Weights of a small contrastive audio-text model: encoder moe expert_choice, encoder layers 8.
Rows from block 3 of the audio encoder of a small contrastive audio-text model, named by matrix and row number. Rows with one number within an expert belong to one neuron, the router's apart. Each number is 500 + 40 x the weight over its row's rms, rounded and kept within 0 to 999. All counts start at 0. Numbers have three digits each.
Before each expert's rows are labels from the 100 clips, of 14976, where the router gives the expert most weight on average: "top examples" is what is common among them. Only what is clearly more common there than usual is listed. The data: single notes of 20 synthesised instruments. In brackets: how many of the 100, against the usual share in percent.
# router: router (encoder.blocks.3.mlp.router.weight, 16x256, trained with AdamW), inputs 0-63
# up: expert up (encoder.blocks.3.mlp.up, 16x128x256), inputs 0-63
# down: expert down (encoder.blocks.3.mlp.down, 16x256x128, transposed), outputs 0-63

# expert 15
top examples: thin (high-pass) (52 vs 12.1); white noise (32 vs 9.2)
router.15:544457584536473501529516470561559489465474459467462576468497481518506510479510486525470452516492492509425521454573498572528498461467492571454538459472558453495470484511483468504401548536532550
up.0:476467504476517484434508587522447509481535464478555438430489418461542502533508451475517498474536501546495478486475520490494547499478543450487445548395426595431460532482586472522543529558507512
down.0:504512549526483471460431599394563510444553541531452420427500449550455439503421513557561522464515523529499476551477514505509484505498621433526485492498608431513524449534479535513549498468484479
up.1:493468511569475531471628418444476498548540585465522504565550501471507510521524410489432542506478410525517498570553454497476568468507569476475504448499428437470472556466437533522511553595508514
down.1:455437512555476548453493512475503494532522541513474529494464453478509476564475476528500521533484472447504515465474503485505548591560514573425554454519553475457469442495446508500405464481513520
up.2:556498528534505499487525526516476542477433506547513494472498544513521526442476578483449470558496528441559522489497445487456484529588404564568547455490468511514531454449504439458355560548478463
down.2:401522474500502480498523519494485512523445567498523547513521498472523492419511565478474502471551483508523464496528507462446516456595521427470564549558493579473512496501528528546468522528550479
up.3:496546489424472494458519490484496503502507578506438566525437573460506396489596499429464527477411520520511567486477507476484426473481505501531520481525496521565561508485515500480541530509526547
down.3:545492402415513514473472481514494515493483570534520428526527488553506488559521505498582572501478458521505541510500435482479435525465528494509510525465534610516527564516542508471498543484427545
up.4:474522550425495429476481561471510465485470493477473473502470459420520495578493483459597511487556510474450506495402501561469511501437507540462542510491474461479476454503527559476569496475519462
down.4:437452571552440544455473499536488489538524499524425525530453479455521536430536537522442584487440458543480481438511480471515503469537474457534561427508502505514511516552522484495470464587503461
up.5:527429439542493495555548531451530457529536468473502490463475518478502580552476453451474460481512510489462555507501566413527430462460480453377491545513473501488479503507457562527521508396473511
down.5:548551487514449458468524427529515498454571525467486488507565427559548486506461496491532456525533540505501524482517499491545512528486436485529445460486525523525533485482474485444446478527518508
up.6:480541422490489574518533563391515548492525489498511465497502540514509516504529575496467587532464523507528449464530481489490452492489520566522498467505549455495553452538476521466457511455464521
down.6:524484564592546521532502467498561514502497452533451449457491544584444465556540504497430503503503566475492529509450508447420449539527494546509486459450478501407578511559458517417449628547487518
up.7:524537570472455425458509472431513463538566491464525500524492472540513446560517439521572430506486446488461475545441515447402418564514467420488540542507583484469483457524564474490546502493526478
down.7:515464452463406530502506547552511517497426461567475514510507532492584434476505437511532513519484480545533511432566584470466501582489477452424562430504466479437528483448519461548520447517506557
up.8:543497487504460446406560562528469515493539484496576439528544530458500452559521514486492540565513559525563577489514505436456489533479474514483528481558480456507491432469483501476462530492544421
down.8:492520538566534452562522436471451484486503479443474525468577519487476512468544481502476508467478427455535618557485440505537483502528553529426454516477575553452512463482493576465572491499435514
up.9:476505487452479479498479483539496543481532510424478514520517465476475517424505524484550454366492550473498454459570526511549529529461478564512493542519454487500518488561464540488547532525457497
down.9:576536497561511455462461493533465527569470461479567518462569448496546499427505468490549429437517532498536518598507466493510446522471470490473506456454549483570467498474494518459556541550527535
up.10:496523519539512479443429527514482446483555460506577483507556516497497543456485472468466530510502534557483470553503513483519515501564585465549447504472506504568476515466485507460450520511522471
down.10:471518497408521418519582410473521547514548526477483465509457529513525474447480551431498491504559562495467417485486471430479543412529565567472572501586452491465494463451474501562510440469500530
up.11:528551515637498489482528552485551593482455533524497519535540536489525472522592479469490549486499511488488395485524523575471458512457506484444423477466516482600507559528521537509465475490521478
down.11:487473570536485517456502552519505431490512429461535517537508461483540448428497512531521457526502523512481461485509557477482539429582488501566472544435521504538476469417455522467564481561481598
up.12:522517477503519555479503537477513460454495548511461479523520531508426460462510451487501503481544470488592487572572468512565524473520506560462484481468513494490537515592473566487474516531489465
down.12:533457476576465512470508466401494485490607508473464476536530554478459461504523527445508473520484477521439519505551520437496543433528496501530521461492484501505456431521535456567492512490433483
up.13:534519521455518494431522485533542516580489497486519515534430515462560490545523532471469448524587533498513429489520481496539550489535556575517480488370438537433507533476496470547495503512440517
down.13:456508515586537516461465448649508518449447462524487491498537406542596518454521493535479508407489453487573480499543524414465466439477482500487495460568515519479544569483548538469492517484458510
up.14:467558442483511508461519551558463530512456469534518495515488448534481524445595587538449492469461451460499447481545454526545507461520464456470514515461469606442500530486512513534501507607511521
down.14:434456535476522495502447452525434458464469482514496454470511493425537515465475497489467547535588526501429537524516549516515580561451461486453518495517552461536484471542519543487493483484456506
up.15:515517522544540555449522502518508426434497519519508514480423448531492526527519509546513506443513516521422375522474520539548503489475500511494512509420517541458554560591436587497474519471412505
down.15:527433391511494519485471418486484532506562529460548535510531539494509480452474463458530502513466466537563500526470547558561455535473473531503476468531436475493458481520505478527555583507494472
up.16:520492404531435516614546498479529551459496478508466440482486437447450559492585503433485559503458470495509494487480514470596491452511448493398560520510551504509469509539427556471527517530517552
down.16:500512463520512499503490506432569528510500461515547462504554477486514540498492441504576524470489433462503553578472477479498461492500471534482533519503571521445515476488500486485408423469536511
up.17:532467566543434511565461497597525515553490458556469490456494497482461493567501483435467532521532488452425446462546498488503549481460466473452514449483493510514560587495473479518511455558486486
down.17:552424508388516491577540470542552486493476460475552480423466542557487515596521440497494494473519500485491469496479490530526484382501533391490532468476494548488490465522472511479492547497478577
up.18:505517511532499528605469504418542535567484532499541506514560518492491465513559541411483439475536476430519516511501546475521407505550593459457533507474456480501426530410557533515502586505510505
down.18:511469502483532452408534529570551444453490524470455437440549486481512482505512544563484480492530443538562486555503507406544492507495457587510520517523524424481442582491523555484488519484503511
up.19:522507396524436507492540477471415518446516484496541528536501434470458465534501521548459453585496513559535510550506491550466478458508514498449490498448424533491508525496449484479417475525467527
down.19:486511481492537509600566499454469441558477501509468523496489527484452459548509469480455426519596544453517492494541496566517455510475561527539557456560501498447500529471525548541514477530425545
up.20:473529467553525495488477555516482528484467458493489561459497453445533536471442441509476520471571513454585550492490532580441549542431463442509518476497478480532476537567533534526456427511525507
down.20:425478480533455469472456499469456433493553534487529500484513582584527486477518529498492449526617436538501552530474505434549479454602499456448455460513550411471415517473515423491479462434497533
up.21:511548482447508464523538455551444501480488468493473488527568545507458469533442521554509575531474458526521556482539465517510458504528506445501565503503504452565458472565556510500442508436491514
down.21:487556512478506446511463588482516506548477522528506550451453541578538515572528551459545504500473443486478545483513415488476510533552516494493493532532513495490470478481505424531549460494501499
up.22:524549509473532554533456506447475517429493521431492522443503479498494487521477471515524475553503510467546557477513495473457467511490486553444555407469433527546505440504548535534546481507561507
down.22:550528529471504533456519529495504444497561501443515446440443561503563530515518499488460518450507544477525538535520485444536568470599484522490461521475562458449488474520481495532423520495490559

# expert 10
top examples: mains hum (89 vs 8.7)
router.10:507569465513479460472460559453542493489510496449525487575475482491498495459497502482559520508453500472543476482553455522506455472462482471573445504470515521512455480465544553493458456512481524
up.0:572495459505492479485528516515437425515468413428509488466611448490527535546514474442575522491498579509487518524548507482510456415491483482482528566536494534520480421520472521432535537431504507
down.0:507566555554447529476466524501540543467466495458511479555552471532519515500446473548546463551507530500477465512507511499470533552523481476472495507517510525474454459475442445529561502477456532
up.1:519403425529485502518569555443513546494505491477545545550508482503439555391480478497482505546485469554494510464496469429410447492497493494519485471509484569570553507580448528547433496489564435
down.1:390525556481549495552513561494476501471492518531511483539515487555454500566537491519523566490523519553463377474519558472462544474508522502476485502517535518514524512528483537471537421490525492
up.2:533441508534452463528465575488512585468446480507552563542544506580513472511450534521489472443467486508514478375517514477460512513539534512480429592492458526532569456462461506454528509468488422
down.2:439489456443539458477495529480497455534513453474548519514505553497459534516528531444521457468566505506458473518493506485525538435497505445535545514481502533460508485560507473536489450525487520
up.3:542438434594489569519510460516494468498488397526509475504464508488529540444546491532498484508513491523532488509450395506452483408563408446547480451581476492498489465465482490584526436511520502
down.3:559520508510475524540584483462456473479511478458539497488488476444537491477510572465574500539529465524493512512515493520452593482557478431435468502488511466473560479461494423493500458576491529
up.4:479426573514519456476576543526492472503517479514546496471518423470412518495413515535425515557540508457435483482564515508490469526527497531448521494455464478458471477549511527476560501499443471
down.4:455503465479465443445498510440533428478484440443515500469468487521585398507492489527525469531488534544441444430569502446544496451560414508500500493509444506494488550473509464489536471536554522
up.5:516486470401468549509455548564547526605520466541455517513477433578486545516486475494499500505510449455497500492557509487488443544526430532503460521587534490519575532463445468565552538479498440
down.5:509550544536450484466518561503477523468469499524483473440522542457559546457500477519523469474521496506514549520543481555469438515453536437490531437512506554465501436440509406511511511459502516
up.6:539475505518537543512415511411426492462535445446557500497519452484499532515517554488567537485523522478531566553508514461465500432461476405481467461550470545482607515492513475541433453469490455
down.6:547478465567502463526488523534535509492485522486468493428492490561485500620535526478525437504475522450508449519514483492519528476484527440501525530542549471430493558458486450546464511481523466
up.7:462469595520493510522502438507543511508438480509522516458443425459500512480543548480470528444497429426513483427530475560450529547480539570514512442526514534528513477524582545497428506547471500
down.7:522522529474514515479575525541505421524433480484418443480495480536517462540454466493447577465476536483530444447457529471504463429543546552445489544505497468514474535462512496555511424547610512
up.8:433523558482491484497554451541514466475584490497510486537434532592536503504555619459514540456520448491493549470475490544533472507498508517473557487512509465546510536558519517446528496501500437
down.8:492455533495531548478549500491513474475523497541491480498466495547530575496523514421486496420486453532524460455596580581526439408481493472534464545499541467494430515441515465549518463536468514
up.9:462497476528509559581511444459472514497479486484549469496475492471519540522459558476502441617506412568487476504525460528504504519513520485472529478486512414498550479510546486540477519525460531
down.9:537400493498497532526546455481530462467559537518488532467468489519522493513536482547483496453443546518519455511454423557460524512548519492521518458537527426517513501537551455487492473520431423
up.10:471528505450446491467518496498476521509506416503527522470532488469456452476493503457528518513516515483451513547553489438455437489445502473440481477486477533441492570518432507441536506466472570
down.10:528552482502494519514441496510432521513472445514509420486525462575458508484473492462474429543450558535465479536559500462473535565478566503551425451500523475457475413436518460521469536439512506
up.11:440468534545476551558500447480468531606528457529479506472527498492482556533521541458467469527489431525504506482486496507448570432515463471533493388471427451436459538499524505492476511519545537
down.11:506480481454500496485465543456529433541471450549518478480459543526526469602558474507523535487500535463474463502569495551542439475483541529484604490452537438484465534474495434482474455569492463
up.12:539460412522451556554471459538555476566481489511524519520485580526481517457449508467524534485489520519453520430526479463490530481590497508530419500560467516577564499579408482472536425495529450
down.12:463515476488475446522493433461501521503486417490481542595507458538441500452554489552528562486560483510493494493477504530502512447503468506506581521519450448549522480513538560553449482514453447
up.13:560507467550540562487512474467523430488524533490546469572459480471405533515497413493488517458526535507479473475523516595490524426514504509452538483573513503530478533519476582488406488525436573
down.13:529492565559472448455499539503544533427479512483509511471497518547536532494568388535558508492484533493526484463540451522547556534522554533529514556510530469486492518569501514437462508458487473
up.14:510492499517475562503554501468463509504542519554509531493570504453512568474483490436402467567432468506450422520526501532522432502495553469581459482512493549636499539541505520472527553531452509
down.14:531538459464494485466490531448527579472498505497556489500464453476473549495532514573517491398540514451474452532465532525476451489453501494509467494559482507481449474502476512506460483606491554
up.15:517543492476481484525473583423517494482519508486543493489518570498520545503569498443445471474447483451526530534558438500507508504498529449459505592496453513474527505455576477482528468473425532
down.15:594476533527518483504502514436488478503517525406526540525513438573477525622611501470471424468500475490507485582441439525442528504546460450490465553543496510511493474453503536499500560479526425
up.16:517497476505460500536421502530550466520491448509520540470537483447531532462531477460473458447504524481486503516509496495503504491436546474516570542489510504529476559534515522573506515493402428
down.16:488474451522542455478477536432505464467488431549552572471554491517500503442501532514488528537502521420441499440475495501510510545507475480478442499557573515528498454428453531536476497621498487
up.17:493572496501568521451456525506512444530499512452472496517465480589501497489531541523560618540511491534560530490463513566535440467466480545542509462418506487556519415485525541488561525482455514
down.17:498512538559423487477458559522468489425464466444584514538491475509559551534519561461492496550516508479498497521443545480420554519482584532422531574534550513489564506469356438523477516509563473
up.18:477519483515593568465510536589519521507537419492531456545534436455495494491462453511555549526484466476430530522508465519492515441568535466489440528396501506514446471545496462482517510564537497
down.18:528534488530460475491509530542465619535485512542511491532493455508439461568590486441474461527567472423497438449581534625457506493483481533461450467516455522483456501482535425520488442495555504
up.19:485507502446504564539533501542504500495551458459525461519484507466468457528449478528420445543482548522446493466466459461522458524573507489534492536464473473447464512499417437512460597562527474
down.19:563480479516541529472561490495567491528471442454566522514499541498521471521538417475504462522546434495436495511539464495482527511469494449459449439525540418446415470539474514475495480519500513
up.20:461497486504495520497515496411481499495500421469478458503503523515525507472453538487532500455415525522575547487549516526559506441534562430528495502524510467553538437421475429472481497515530478
down.20:482444498508525487527486466475521526561495441553456550497509501502477539455459436380433490555483451451533536537463508515466522525518527553506481495464474508533480455492512494435495563488493516
up.21:482523462472502482541557508432491504510528443500523521526489504557433451529497471405509513468508517558468542503503499500454449522512509542508537551540518553545570487495441426504508507512505437
down.21:458507471474545547516522576578474503438473412495462515499460494537481482540494484422493545550523491425525495497491408508525476415432511488437422465511495449605493429496508467529519471488526495
up.22:515459431423516435448514563456466471467493526484490471552517513579459497474572531447561581555514539479476498462458490524490570491477488555531546503578549481467516476544520578503505428513575504
down.22:499457459520451523505497500540528515526446530461525544512510495466473417524442515493493489504477511498512456522549479542504539597499537464497507530566504524528510513530536460472594497436532506

# expert 8
top examples: A (33 vs 7.9); C (30 vs 9.1)
router.8:492474544465556500537495521464481433544482550538459504477504571444541484569487508451461503574585541434501446540523502499528535510540532435493500456485442479440499552475564482555489503496434460
up.0:477504496490632493475490569441513502476447504487546551472474537598463500563509535516480425483508511476504493573414521490476484511460432535415544539465525504474526501464459555538435445523521481
down.0:489473525482486494503399458513444486513390478516504535515523511474473431544502590506497529567494449499479500506518514539429502451529515519442496495497481483514497444537521497554505495416472505
up.1:537511541512534462576471492507511560491464582514532473525567514468518524544438527557450484481467461504498482546512499554450477460426472516437493547517433507489500555565538536528533462500514578
down.1:470460448507515541523476486480510517523472486566402502556510522512490472508464464509434523490478511563500463524558483471492528492501522523488471397458459434471468534535449503501529511469512560
up.2:529444569497464519480501471518545535539501400434510536528433525471501479477494501539511517482535471460494509468549524501488462481518543551461484514465508503463539494528482507516445537610474479
down.2:538495549444462437458460478535468502490451539433505508478415490472467492536490529522511520486528498524586505557575484533484451518543495549488493442475507445553497504456489432493546490494566505
up.3:534504468564509477532589470473539543523514520484492530514464441481538493454554505468498493548549531532541495475487504439524499439528498417519456515545459451527497483471546520533504531501516474
down.3:509518459517473445527478515460488480442482521506560478443496468463530504595481543500468538552485542534572523510468486440466502506454507551476410500444557451511442552515477480459499493471468469
up.4:444526510514575534559502424540552540520466468478476556527515475517519466526555538442509537527465490490486507467485481477507496511521538427487616470527473483455609510448524474592465496483498499
down.4:488499535522492539384524520553534546491491433522533535519396571474506440526519533587448507494466478508504484467561620581482493479559527515530479500480532457534544502531471497471482570549527574
up.5:524477446490537490519431502512529424476493467497517546501458500464462448513526454545523567445454499529479498579512503549501539516487498485496560483582458552533529513506500421508562550424470427
down.5:541467434545509555467438489450493560470540463530474480431541557439537541513449507498536481523463506575539452532533500510504443523450544522461533433437585505432560433476493561465463473511507511
up.6:495412585453474513495463498516475465538493544493469578425465449610506472451509553507543489450477545522498455510518478487542433466511516431563482537466519513475496450462535451472432540518511524
down.6:469499483517541589462471459492498423523494510467515509455486567555460506464536478598577534426496527450498455499476539548428496506459545575444498461501529501540489560491574478568490417478444545
up.7:537497426515445513514481571494535477484484524491503476589585540533509496481545487526546526492522476505526604524486473508449486497520477531577520533502502474516602494444557469478448500464566449
down.7:515462555491549481467572452499508528531508447629492503478445510456515485507487535496469545489509511446506450396480566547470503524409495473532482556512538500522463493518536539522538499466476486
up.8:526506471519486504496505586485499520415443437455548445501505491564582473542493453553599464584501533519470587469482510512552501462519530409472573502488425546480518441461509549471470486509452464
down.8:435471511481503484481463532403526401527577451506442511451547522510477502539482555477444508488453534454505520488500521507491483538545453510458485484490552558523459426447452497451537455554522471
up.9:468481473569509486466409561467467528426551417521552493507509487487501522463437467545535512475560570567524603552441481481494487424481481449512478501504555517461481485511519545459534525474485488
down.9:459531530552534485446451464561507474465544486517508541500549455534456496554514484539567537488519547512480483521497488466575446468492441464534437443489547535527486558486488451474467434417538503
up.10:535481471527516543512506541496543468506491456498453474489528492477547524539532547536532484543454569461482505475506501501518436501516523468462427500489453488460504405484452493459508491443423474
down.10:431488609571486542445418524497556502460455478498489517491485439569507441488535524505556481466506551506503541427588513547542570533535475463491540504452516504444511547467556494504520507521494450
up.11:534469522474567464513595499429503491518511546480495514492555503545442476520462536501559497532571486473566454475510543515550499406446488509537515509476456505479527483592508499499569532474519453
down.11:474551456473486592553497534517453460468551470502446524490498516477508473519541467579419549459519496534507567545534507498512482525503418557470490527552503547503477525453560483472571517488444518
up.12:491512501522535506429520401507459519513564486467500439545495466481551476462445538543527547504481495508573569484480511580527524585526505524577540458475520490572486513493482489517494480546501507
down.12:458570462458541536515541496467506441490516497487476506441521623472570493400523516563529524456492554511537544589533480466494473514517522494435533495475491449447466536539514518530464507551503586
up.13:469496420498551480469448592491483446541485536467539454529450506562474486496457533540542493427461529587500434459461475562526507471520536458495436482516406445520490541467553568467552543494524486
down.13:443477493481527528516505432475586476530610536513567461441478465491542563547485572502474509445473516448500424434475471425587509515458584440517498586513519510474427539490459588575492470413447509
up.14:525555473572533495483438537512477509493634571451482555440575420468486462539475493509521489534470490499508495482517424499473484490554563467538477530505469491490457520534555513445473517401478440
down.14:426464509508506425445465502413562438487576483550476473493523462499542491484546510475551523468534430559517460453488558560556564538417543427486413521531495517441498447488472464515546438471493596
up.15:492521487502464415535443441528498486557500556475498528478497522488455512472515489482567504577463599485556511504443437462443527527539500460524500554507496568522467556559528535572548477509445500
down.15:537488565546502484501549553518499561525471358481512521536523380525458510547541510512551445462478484435506547528477519473503559480543473485462481480501541487533534490543538532548534457434491467
up.16:435499536506595563493522462583527569426532481505525465475539463561506488536528508513561501468534496526472501518538429468494481469479464440449527430515567540470569515481490459488484491488501543
down.16:510546491446492446544569512544415502533476466507540430500553497531473558497530519523558512478514534510483473457467545556488514491485527522519517550579528564508471475561458575500510484480506505
up.17:583530488491437463542388497454500458536526481470481519514465539533398490508499497437486513492505453495494505485541449536547552514543431502560531495505511524543478525507519560556480476568476476
down.17:466493475561536433498523470445467527453518529470491432536533511522550459475523578516501548466555478502487484515465520440489508412430509493478545491476476487443487506575479529434580538470479484
up.18:527475513448433566421489464473541534561513488488425537487540472479517406472521602509513471525540477463536473523516536525470571535499469577487486501453526511503438532461501480494426441570532493
down.18:498465499521465464467484505466512465547448506461496561506494467493551474486485415513492505473473580511511510513465516546514476548544535534538559535540494500539556436543485561449494539488525484
up.19:481599483419538501523460463450480550531450519558501469544528550449420490436456495490521475559527459467498458540428483550465523514491511437529440509484434482496498582502525429503481470429582510
down.19:501467426524466512556560554444492551486466515537516476506485472485589536529580546560479470500426512508479480491551556444548547507481470481422490510462447560552510472533487446517517535480516557
up.20:505491511502591500460540530512492502497525474547517542517462444437530513492478489450552507516548447502464513520464442478502509437522589452495521516452557502449460466459562528482507492545442456
down.20:534550478424419484470524537538520516481491546483499440544482492544530431444470471462502519483468529502522428495483506517505471422553487464489509529469516541548574503533501492533530578494512489
up.21:545471437533523479505518535480488493444571486454474555513531531527483454489565440538459476531495423540464497525472554518450529486529495476548501524538543536469514488538525542497497528522486483
down.21:456520491442527548464476428536396436433509422554460510546466520478441527516503444369529521527469463494475482520489544520553455480525516489543520530439509584551506434523499455563482493458459479
up.22:571505545464527460511506473469501515507516486550511489505462523512479478494531467498408540558526494512492618453515444561521491493546483497493488428556421495537470520487546457514455531467522518
down.22:611537522533529480465497554487514491605476488525483545474456524537549455543511474486452471502495516458405527531525519456530530377454516466539515573471498524482533530503554487517460505493481452

# expert 1
top examples: clipping (39 vs 7.5); text has "clipped" (39 vs 7.5); white noise (38 vs 9.2); thin (high-pass) (37 vs 12.1)
router.1:484474625443425428491520440492517516492460557502480552493565587484552451539524522434502502467476454533541484442446493501562523541547527515442533499469592498573496493486459484519521448473497558
up.0:491452497443544571469532519516549473587489481579476500472472521522499401549490549504491544501475584503501503478441502482493437577527461531507540501514515531497526532517478536441486586519571527
down.0:526459521539481445516504501454426511427597448426483531499505526453571534514465542455426446540517407532512500499513485488495502516538513511528483474518548512518484483570570471450543467408608481
up.1:513587496500503516408463614510515594468489530478506561513463523497556453439478411463554465531456459489469460611517542510501482518488462423427456479487504578486553479485495488428534523570538511
down.1:461539507520397523506512527568449496532578448490459555541494505527448550514521540474531534542557515438447512499497432497495489450481495565510534458528511539492479536424459424504490518495560449
up.2:499549477502437413485484425463461524487518482523501530496482540535519503488492490459482581508447445491495455453517543517508547532487438418488495473510508497587411472537460497492468503479483468
down.2:567440579512601473484429459466507445511452525488461616483493530551485522515577508490483533494484507453567515455560475500481455514555462541523547556431430505466480474526502518531474552433495497
up.3:510427532491513455509469428466428421486441541496562528465487516468523491537528539469478542510492410522530518498449552519499548479498524489456514512490538519517470453544556486560525470421452531
down.3:433463529446526454516517465540514522502494487606485442552463532531489509500487544495543559465507544533540441490488442467506500544492539490509463496500474474520434460450566548496539501457523486
up.4:470492516532489487457510483526457501455575478494527524469531555519542439438592493566492441567521504507534508512511453444456554506524559453573464504527446452454524486465562501574482503540591503
down.4:507476497470495522497586515530545480522426495495380478452483488501533448556512542454509460533561570512533519548534534493518533567530496517490494486501502395540492516494500538498544488493531447
up.5:447510541471547563535435495472485454456533478507553536437485532474519498473541522455557514562493487520476538546497529513444545522480486498494526535494470536481545431483460473479547556449462430
down.5:564427448518497490455523571469567531498508458523524525512457461477459494536511529460480496493569476506483475496574556542611465531561524516435515473457459508506467594516576477537523520521486603
up.6:489477510546510493516544514522532524511527519499489505497535508471496507469536531457519541545481485492498541515489485488478456490529437470492479468528475456533591519512435534487449555496519504
down.6:497483469442423525555508569478489502540440434527495521503502479514570524413547546491464448522553487485497410513492539500520487593457457579417502511485463473549510474482531503491490464518500491
up.7:552532470462554507540470574500498536529442436495443465508531484510486551500482484547524540524480470521495485523446501470478527508504519541498438456500494476552456522585528500491528487505567558
down.7:476492565450543464513474468516425520491507550470586485510491509520525447501501403498529499470461491472508528514550524466490469452521473450450456500474491575529519548544469501456570491438445482
up.8:508509490476479542499478452484460471498480534612510459530422507509508551452572481539523513541539414536506500559524557529488490507591496562487534495525477479435500491602551567514517498500505555
down.8:495444475531455528492506598468581439497465520489499467502541503515470426505498520505570538501521476438562485509522465497512429434466516480475547525474490449578518423490500483525508476505509481
up.9:511529538434470546500490554543461447504491451499497505515450469486562462564545513528520457471568528471484460510526467512477456444515430467560486582553442463485510480504535585482523585521460448
down.9:439437481480443476461491443506432517541571486461364579525507488486525513510489566538479545480496504498545513512587570551485499492484508507491579486480513515511565499472462515474478511509514495
up.10:546483462476497548397550474487482478500443506541468464543490475485465507517457520487523440498484418458539383477473463508469433515537502512533453515478488542483485417421573427572443549518479528
down.10:419560498458460409513488462432525476479554406489529551579509514463452490474505521503506427496487458458397533543468603537478442475506540509545504488523544548538558491490501448511493477508474492
up.11:468537507520510500558545538526475419502488526506532543475487494578448545480582461541484509465452441531507508527497513560476536480467457495521495570471492459452471506536490557507600431479468513
down.11:570476518540460479561487472450484480440540557453488531576498487519562471466457484501561502577475545467441526509521533442578551443514539523510567522530473450470495528477488458538492484510516445
up.12:641476525488450497459533509481573574472495458570519470577457481492494511532468564552490529582541453410468485515550481473512540514573475468533482470598490526486491527493475530489438395485555512
down.12:478593462469425555525461457519457499456458505404496491444464511511447573479445520522468509501481441552568491496504515482495479482488476483500418542512506520491529493432581487568491540488500602
up.13:542526485479555491479533527553477551498497496493550518545491522579450517455516522516504440565533578470578571516499559527456557507543494554569472533479478477521520392417433508487422462539483450
down.13:565479510520477438507465487484440530549469482492514510433488475423522429498440447522501436515532495504483379522445435476521474520526451460469507464549439478432463505418527444456455495421567444
up.14:529492540514501512429524433414455531441477530567514538473487588519504484496493503497551464493529449515511513510503514491468543506473467516545483552440582508493468482538468550499588528467455482
down.14:475543521496457457464503542497441461512444517498475497497519466475478460505475514523472530502483454538485502543574524535498497504527530512473569531564513528464457442450585439509456485552501453
up.15:502536505420552442530543516505460516496538501458476478456407442570528486476503495458442557498448540579540511450453526515478453530486468453500491512430545468503523524527522583508487463532475488
down.15:449523442556420468510522484470486468451460528530444536447516571495473516437484438518486505478501484493499443450438530528519505507520481491504546432548495451520478457522449454536460526506513494
up.16:553531462495464506529496518478436448550583575409510444562541516485481486469458544575568519467476479486498468513443472529433484463470479438574469485453490482460483484460384516504460436550469503
down.16:540407571447584536541565542495463527557452460553481509513453517554492541564488512556448558531522463473468494500439542520528471461529509517514529463382523523491392458534519485496499516441552473
up.17:478526514481501600485417545511535501426453534533587471468527453489520486492472462564479555551542493476485485479509429469445491472493509445541460485456479440565540466513450477474546492425353541
down.17:448544521469447548570463512477518457462473450588506432439496571514504476531438439469539505537469464516480456522502534492507415522572525482471524463484548490550542469470485454481434575536562535
up.18:517508580534454439501555503470463489520556499538511524545494466496529436504494482519522458546523480562496530544389474493561561506512589560557488554502411460450526553444594494492519467474471475
down.18:530503504529518473428515509528500532530549475435477438474468491472467531490522478489547552452537466501505452511497512450491382455475529446467450545468494473537495552554445537542571499536474486
up.19:514513471463523501536460453525412535435522479505509494540492447512496544505501575501407468484521524475508468508548530509579451536482529472535558483569513517528461504433545496450485483495463505
down.19:495483473511528530486457533502493480472561498469484444453463536504547490388562415518552530470545490545465471465555502515469476464516489515499502455406462477561540460553458459547539470430472486
up.20:525474516460499500563551492581510491435502564487531452540533476467487514502475466493496504484483457488543532451394534416446495514529469449524545473481500485531568437430490480472515421499495553
down.20:486481475498492478524453506443539480569566547472433511552453479532443517464545523473521436429483467457449505460454519547454486478468430472470486454434502525563500493441472563567474460454530520
up.21:442433495442485578463513541554548535448500594554507499447444529535534444498434558421516476502528367555623497490503518520482506474493446478448471462525517481502563541504571462547531519444455553
down.21:478531459496545506460473500507527518514436468534544528496495436448504544486475505432516497465537491529454460576533517512455419565478545525474538492462427469453500408521499537504547523503438473
up.22:509493545532516481549517486473520429547511477518496531414547465479484468575446496468449429541487545506536483547552508504509496492524496517444464456496489469530501500506530492481401459506496449
down.22:517480516561521569506476508472519465384560441459512476563503448524526484487533489532528527577453469577481528427499518506526452531471479486571504499503452434523486478451590459502561478482445566